From a checkpoint of a small image classifier: trained on single printed letters, digits and signs in grey, bent and noisy.
Rows from block 7 of a small image classifier, named by matrix and row number. Rows with one number belong to one neuron. Each number is 50 + 12 x the weight over its row's rms, rounded and kept within 0 to 99. All counts start at 0.
After each neuron's rows are labels from the 100 images, of 14976, where the neuron reaches its highest value: "top examples" is what is common among them. Only what is clearly more common there than usual is listed. The data: single printed letters, digits and signs in grey, bent and noisy. In brackets: how many of the 100, against the usual share in percent.
# fc1: MLP up (model.blocks.7.mlp.fc1.weight, 1024x256), inputs 64-127
# fc2: MLP down (model.blocks.7.mlp.fc2.weight, 256x1024, transposed), outputs 64-127

fc1.138:56 54 34 31 48 64 52 57 60 53 56 44 57 36 48 68 41 85 76 44 63 67 43 57 29 37 45 33 41 44 45 35 39 40 61 57 54 50 42 62 43 76 44 64 52 54 48 58 49 67 33 42 56 53 44 47 51 51 41 51 62 52 61 37
fc2.138:39 81 29 65 40 70 53 77 55 68 50 60 68 65 73 27 43 44 49 37 63 43 44 42 54 55 39 63 37 48 45 40 52 35 56 69 39 48 52 62 37 66 59 57 51 24 53 44 57 39 57 49 28 51 57 46 48 41 54 42 36 72 54 52
top examples: the character @ (87 vs 1.2)

fc1.579:46 47 47 36 50 25 45 46 59 63 48 52 42 57 68 61 58 55 27 66 43 65 51 43 50 44 65 57 73 43 42 65 29 42 43 43 46 40 49 36 56 52 39 38 49 49 61 64 49 55 54 42 73 74 35 71 53 56 41 60 40 27 53 60
fc2.579:63 62 51 38 47 36 41 51 54 54 36 64 35 65 63 38 55 34 42 54 67 32 49 47 55 59 55 53 76 27 50 66 36 60 47 26 53 50 34 38 51 24 53 61 51 58 57 56 39 64 46 50 43 84 35 80 70 37 61 69 54 42 72 38
top examples: the character Y (100 vs 1.4); capital (100 vs 35.6)

fc1.669:56 55 71 32 42 49 35 52 56 58 48 46 55 64 59 56 45 42 38 48 53 35 61 66 55 55 34 37 39 42 41 61 44 41 36 53 41 68 62 61 55 56 32 38 71 42 40 76 36 36 67 48 51 73 45 64 49 34 43 47 65 69 58 62
fc2.669:50 55 70 34 73 53 33 50 51 61 48 48 53 47 47 55 36 48 45 33 56 45 67 61 51 65 38 33 48 39 29 30 42 47 49 40 41 49 42 74 50 44 52 51 80 41 41 49 45 25 78 38 66 63 56 52 74 53 27 31 46 73 41 54
top examples: the character % (100 vs 1.5)

fc1.477:58 48 58 49 44 54 54 52 64 61 43 33 41 65 30 56 47 37 61 43 50 50 48 48 49 47 63 32 63 32 40 50 51 64 43 69 30 43 35 58 34 47 46 45 48 71 58 41 47 50 57 48 58 41 52 42 72 42 62 35 74 54 69 71
fc2.477:55 63 66 39 56 45 66 42 33 41 62 44 45 57 38 66 49 33 74 52 57 34 34 46 49 49 59 42 52 49 45 43 54 42 57 59 31 64 48 53 46 56 40 62 62 44 36 57 53 42 62 43 64 23 59 44 60 44 26 35 56 52 52 64
top examples: small letter (82 vs 36.2); the character w (45 vs 1.5)

fc1.426:38 48 52 32 56 60 32 52 43 58 48 36 56 52 39 76 54 37 48 40 63 42 50 72 52 72 32 47 35 53 23 54 44 58 41 53 65 74 75 70 35 52 43 48 63 52 51 38 46 37 54 50 46 63 45 58 56 39 45 29 54 64 46 36
fc2.426:43 53 26 53 56 39 35 54 46 45 45 57 42 60 22 51 49 36 31 71 56 61 66 52 64 73 35 40 51 56 45 52 47 53 38 27 66 64 54 58 43 35 51 53 46 52 57 43 41 22 56 39 60 33 48 50 32 35 61 44 46 54 52 56
top examples: the character % (100 vs 1.5)

fc1.136:40 72 53 54 74 45 34 46 53 68 63 49 40 31 44 47 47 62 34 58 56 41 58 72 64 57 50 46 54 37 55 47 51 53 47 35 58 63 36 64 62 34 42 40 37 57 51 32 59 82 64 56 66 43 79 66 49 69 37 55 54 51 38 25
fc2.136:55 42 27 53 62 42 30 40 61 63 51 79 63 51 36 35 52 46 36 54 48 41 48 37 60 52 47 29 59 58 62 44 20 44 37 52 51 49 28 59 72 46 75 56 40 59 44 44 62 42 36 39 54 32 57 54 49 61 35 31 56 57 38 47
top examples: small letter (92 vs 36.2); the character e (51 vs 1.6); the character v (41 vs 1.1)

fc1.312:40 31 53 46 48 38 45 22 45 60 39 43 47 59 53 61 61 57 63 52 51 43 42 52 42 45 78 52 86 46 48 74 39 37 55 47 48 37 46 36 60 47 57 42 49 46 75 68 56 57 62 55 66 69 21 63 54 53 59 50 46 44 58 72
fc2.312:56 55 46 37 44 31 54 40 27 56 26 57 52 43 61 65 58 37 63 32 58 43 46 46 56 50 76 59 59 49 60 68 49 52 44 43 42 42 26 19 53 31 58 49 70 25 78 45 34 49 56 59 50 82 34 71 69 43 46 60 46 62 56 63
top examples: the character Y (100 vs 1.4); capital (100 vs 35.6)

fc1.103:44 59 40 30 65 70 38 60 53 50 39 42 55 57 57 24 64 66 61 54 41 39 48 21 62 46 62 34 42 51 27 50 71 60 59 30 43 54 62 45 21 38 60 32 62 58 61 66 35 51 63 46 54 57 45 37 60 48 53 52 68 42 37 70
fc2.103:36 41 26 38 52 55 46 49 42 77 51 72 64 41 66 57 47 41 44 60 56 28 46 00 44 44 52 56 38 53 58 48 44 54 56 44 61 59 59 57 56 37 48 67 55 48 55 48 46 48 59 48 73 41 48 32 34 76 43 54 27 52 46 41
top examples: dark on light (67 vs 39.8); digit (46 vs 13.4); the character 0 (43 vs 1.3)

fc1.129:47 43 24 28 59 30 49 56 58 48 38 40 63 48 70 54 50 35 42 42 46 38 28 46 60 34 69 75 73 51 50 63 53 39 40 73 47 59 47 33 55 61 49 43 40 27 52 48 46 65 47 53 50 85 31 63 57 55 74 60 49 24 43 55
fc2.129:55 54 42 40 44 44 62 52 55 52 36 43 34 33 40 55 52 31 58 46 49 51 43 30 53 42 49 51 57 42 43 66 46 63 53 41 50 47 35 37 45 23 50 57 50 26 68 51 45 45 58 68 40 93 29 58 66 35 63 63 41 63 44 66
top examples: the character Y (97 vs 1.4); capital (97 vs 35.6)

fc1.268:81 71 40 48 51 41 48 54 23 51 55 45 37 79 49 78 59 46 60 74 64 34 50 64 59 68 29 48 36 58 33 44 50 33 48 45 55 62 44 62 50 42 58 50 57 49 54 39 59 27 58 36 31 74 61 49 39 42 51 25 62 61 49 44
fc2.268:21 54 46 43 53 38 52 58 48 42 49 30 43 59 44 52 42 60 57 58 63 42 65 48 70 84 34 27 31 49 29 43 38 42 52 33 33 58 46 77 41 35 44 57 45 40 58 39 48 39 70 41 50 65 50 32 49 34 50 11 46 54 37 47
top examples: the character % (99 vs 1.5)

fc1.284:45 62 41 68 43 38 51 32 59 37 50 56 47 80 32 54 57 43 31 41 48 38 33 72 51 55 51 57 63 59 45 67 61 53 63 51 56 54 49 37 52 64 58 50 30 46 63 32 25 58 69 39 58 41 47 67 32 43 63 44 46 61 59 50
fc2.284:46 59 33 28 33 51 47 50 49 49 63 45 58 57 63 37 28 62 70 66 47 43 48 34 43 49 30 70 51 57 55 64 50 54 58 39 27 66 35 67 37 28 54 39 55 38 35 62 52 35 53 46 35 53 26 72 48 56 54 57 36 49 46 47
top examples: dark on light (66 vs 39.8); the character E (42 vs 1.4); the character = (32 vs 1.4)

fc1.323:41 44 53 74 57 62 62 45 65 61 47 54 56 41 72 69 44 43 44 30 58 44 51 64 42 55 50 72 38 29 26 64 60 52 27 77 68 52 47 51 36 53 58 41 44 66 69 51 60 45 43 59 50 57 43 53 48 69 53 50 44 44 31 55
fc2.323:51 52 53 45 64 57 53 50 46 57 37 56 60 57 58 76 54 54 56 38 67 54 56 76 53 59 63 50 36 40 30 54 62 53 24 63 52 74 64 63 49 63 54 38 41 37 72 44 40 50 37 43 62 54 48 45 35 70 73 64 37 32 36 37
top examples: capital (77 vs 35.6); the character B (48 vs 1.3); the character D (29 vs 1.5)

fc1.23:54 36 60 32 53 30 48 49 55 55 58 50 54 49 52 57 38 24 71 60 42 39 45 41 44 49 46 56 59 52 57 48 38 43 66 53 45 62 32 66 46 60 25 62 23 48 66 55 57 43 66 63 59 50 52 69 41 55 55 44 61 31 42 62
fc2.23:36 56 32 35 36 26 59 36 71 55 65 53 41 48 30 53 42 54 48 85 55 58 40 53 58 43 60 40 44 35 59 64 43 55 55 53 40 52 38 32 50 26 67 65 51 33 52 42 53 52 46 59 42 42 28 54 61 47 64 33 41 74 60 49
top examples: the character Y (100 vs 1.4); capital (100 vs 35.6)

fc1.55:44 60 31 72 58 41 40 75 58 52 56 63 47 57 40 74 57 48 52 49 58 47 50 52 69 62 36 56 21 56 35 43 52 29 46 57 68 44 57 74 57 70 58 52 24 38 51 44 30 32 49 60 35 79 73 46 57 56 53 38 38 70 48 43
fc2.55:29 50 40 91 62 34 63 50 61 46 54 51 46 76 41 58 61 34 49 32 52 38 42 41 63 50 39 38 20 52 48 51 48 45 45 53 49 63 54 88 56 71 64 55 39 47 49 48 50 29 59 55 41 55 55 11 65 35 50 39 67 63 46 43
top examples: the character @ (100 vs 1.2)

fc1.155:68 68 44 40 52 40 55 61 46 55 45 37 67 22 49 42 36 59 46 50 46 70 39 51 49 44 73 50 70 58 55 51 59 39 22 65 33 41 46 61 65 49 53 43 54 52 64 63 18 65 38 45 46 46 38 34 53 59 51 54 62 66 40 36
fc2.155:47 40 31 50 57 20 56 58 49 41 50 63 67 57 68 37 26 39 61 44 49 26 64 44 38 47 43 54 45 50 34 49 42 50 50 55 62 53 35 55 68 44 50 44 30 49 47 36 25 52 35 51 26 47 56 14 58 49 72 35 54 66 41 48
top examples: small letter (93 vs 36.2); the character m (89 vs 1.4)

fc1.706:52 66 69 42 40 51 41 58 46 51 59 17 56 52 39 61 58 61 49 29 56 49 46 59 52 55 46 51 54 50 64 49 46 40 44 49 55 44 55 45 62 59 56 39 41 40 30 24 39 37 65 33 44 59 51 39 60 31 51 49 51 74 37 65
fc2.706:23 45 61 67 48 56 55 61 46 48 58 57 42 64 40 56 24 75 65 41 47 59 29 67 56 51 50 40 49 56 78 56 57 63 46 40 63 49 58 63 41 58 50 50 46 51 61 41 42 56 46 48 73 09 54 38 36 44 17 74 49 51 77 68
top examples: the character % (91 vs 1.5)

fc1.440:37 60 37 36 47 28 46 56 64 59 73 34 43 38 57 84 63 77 45 66 36 59 48 52 49 74 33 57 48 39 66 41 56 43 63 39 54 45 56 62 60 77 63 44 43 39 57 58 38 35 61 45 48 61 49 49 57 38 66 32 45 80 57 47
fc2.440:47 69 31 59 56 46 47 52 53 52 48 70 43 47 56 61 60 38 41 56 44 54 57 41 63 58 52 58 37 47 41 57 49 50 54 63 32 46 57 65 55 61 48 73 42 34 29 49 54 31 37 47 42 44 66 57 38 03 55 64 47 37 67 48
top examples: the character @ (99 vs 1.2)

fc1.613:62 54 49 60 45 46 63 60 13 66 74 58 46 54 82 68 41 55 50 46 52 58 61 48 60 41 48 57 32 42 48 46 47 69 78 37 74 34 30 64 40 37 51 62 69 63 43 46 58 67 38 49 43 65 54 67 41 38 82 22 65 51 46 33
fc2.613:57 41 45 67 27 48 54 63 14 72 35 71 58 24 49 55 35 43 37 64 69 53 38 41 65 45 48 38 42 49 62 51 46 53 74 62 70 46 34 57 74 54 74 50 46 57 49 61 43 48 41 54 30 41 63 53 49 30 65 58 54 49 46 67
top examples: small letter (100 vs 36.2); the character b (99 vs 1.6)

fc1.296:39 48 55 73 62 38 42 56 70 42 53 57 52 31 65 68 72 44 54 53 54 51 63 61 49 49 53 62 29 40 33 55 71 64 33 67 52 54 28 57 47 46 52 31 11 53 46 53 41 27 45 78 56 54 50 53 39 53 69 45 30 45 48 57
fc2.296:38 23 43 50 27 58 55 34 67 48 60 49 52 35 60 47 55 56 65 44 42 51 35 45 33 45 46 55 14 55 63 51 53 62 32 46 52 54 42 53 60 43 38 51 46 27 53 30 32 37 51 49 66 15 31 36 21 58 60 57 75 35 54 57
top examples: capital (100 vs 35.6); the character B (59 vs 1.3); typeface: serif (56 vs 25.8); the character E (38 vs 1.4)

fc1.485:67 50 73 44 71 58 48 58 50 53 32 53 45 50 26 65 64 45 35 49 39 70 33 64 63 50 38 33 30 57 44 46 53 36 44 50 54 40 59 67 21 68 58 61 46 51 52 68 67 24 60 50 51 59 64 48 59 35 50 38 57 54 38 59
fc2.485:40 48 59 43 36 46 54 42 33 63 62 37 46 60 39 31 63 52 50 54 72 33 38 69 64 50 42 42 41 58 61 46 40 54 61 54 56 64 54 40 73 42 52 47 45 40 55 44 47 40 59 45 68 51 56 57 56 44 41 60 58 44 50 40
top examples: the character % (100 vs 1.5)

fc1.630:66 33 48 49 52 42 52 66 73 30 55 45 53 40 81 63 59 63 57 70 45 36 48 37 56 71 63 45 48 35 36 60 46 43 65 51 43 58 43 56 33 55 38 58 43 75 69 51 41 59 50 70 61 48 38 43 49 56 71 58 58 52 37 69
fc2.630:33 45 50 46 57 50 51 49 61 53 65 46 45 53 55 60 63 60 48 62 46 40 47 62 37 64 60 52 19 39 42 50 64 63 45 42 66 69 73 73 47 49 41 57 56 42 59 43 43 64 59 47 47 35 41 37 34 50 72 54 56 55 28 48
top examples: the character @ (64 vs 1.2)

fc1.741:55 63 20 40 64 33 36 53 54 43 47 50 51 46 57 74 67 58 34 50 56 65 45 49 38 50 45 45 67 46 29 57 55 48 41 50 65 50 22 62 57 62 39 65 51 41 52 62 61 55 62 25 47 52 36 62 74 27 74 39 41 63 66 46
fc2.741:48 49 28 56 54 51 50 34 46 43 64 55 34 54 55 71 64 36 41 56 51 47 52 34 53 44 48 79 65 61 46 62 39 50 32 40 45 51 36 67 69 45 66 57 32 49 37 71 41 43 56 37 61 37 40 51 62 06 67 62 35 66 45 43
top examples: the character @ (87 vs 1.2)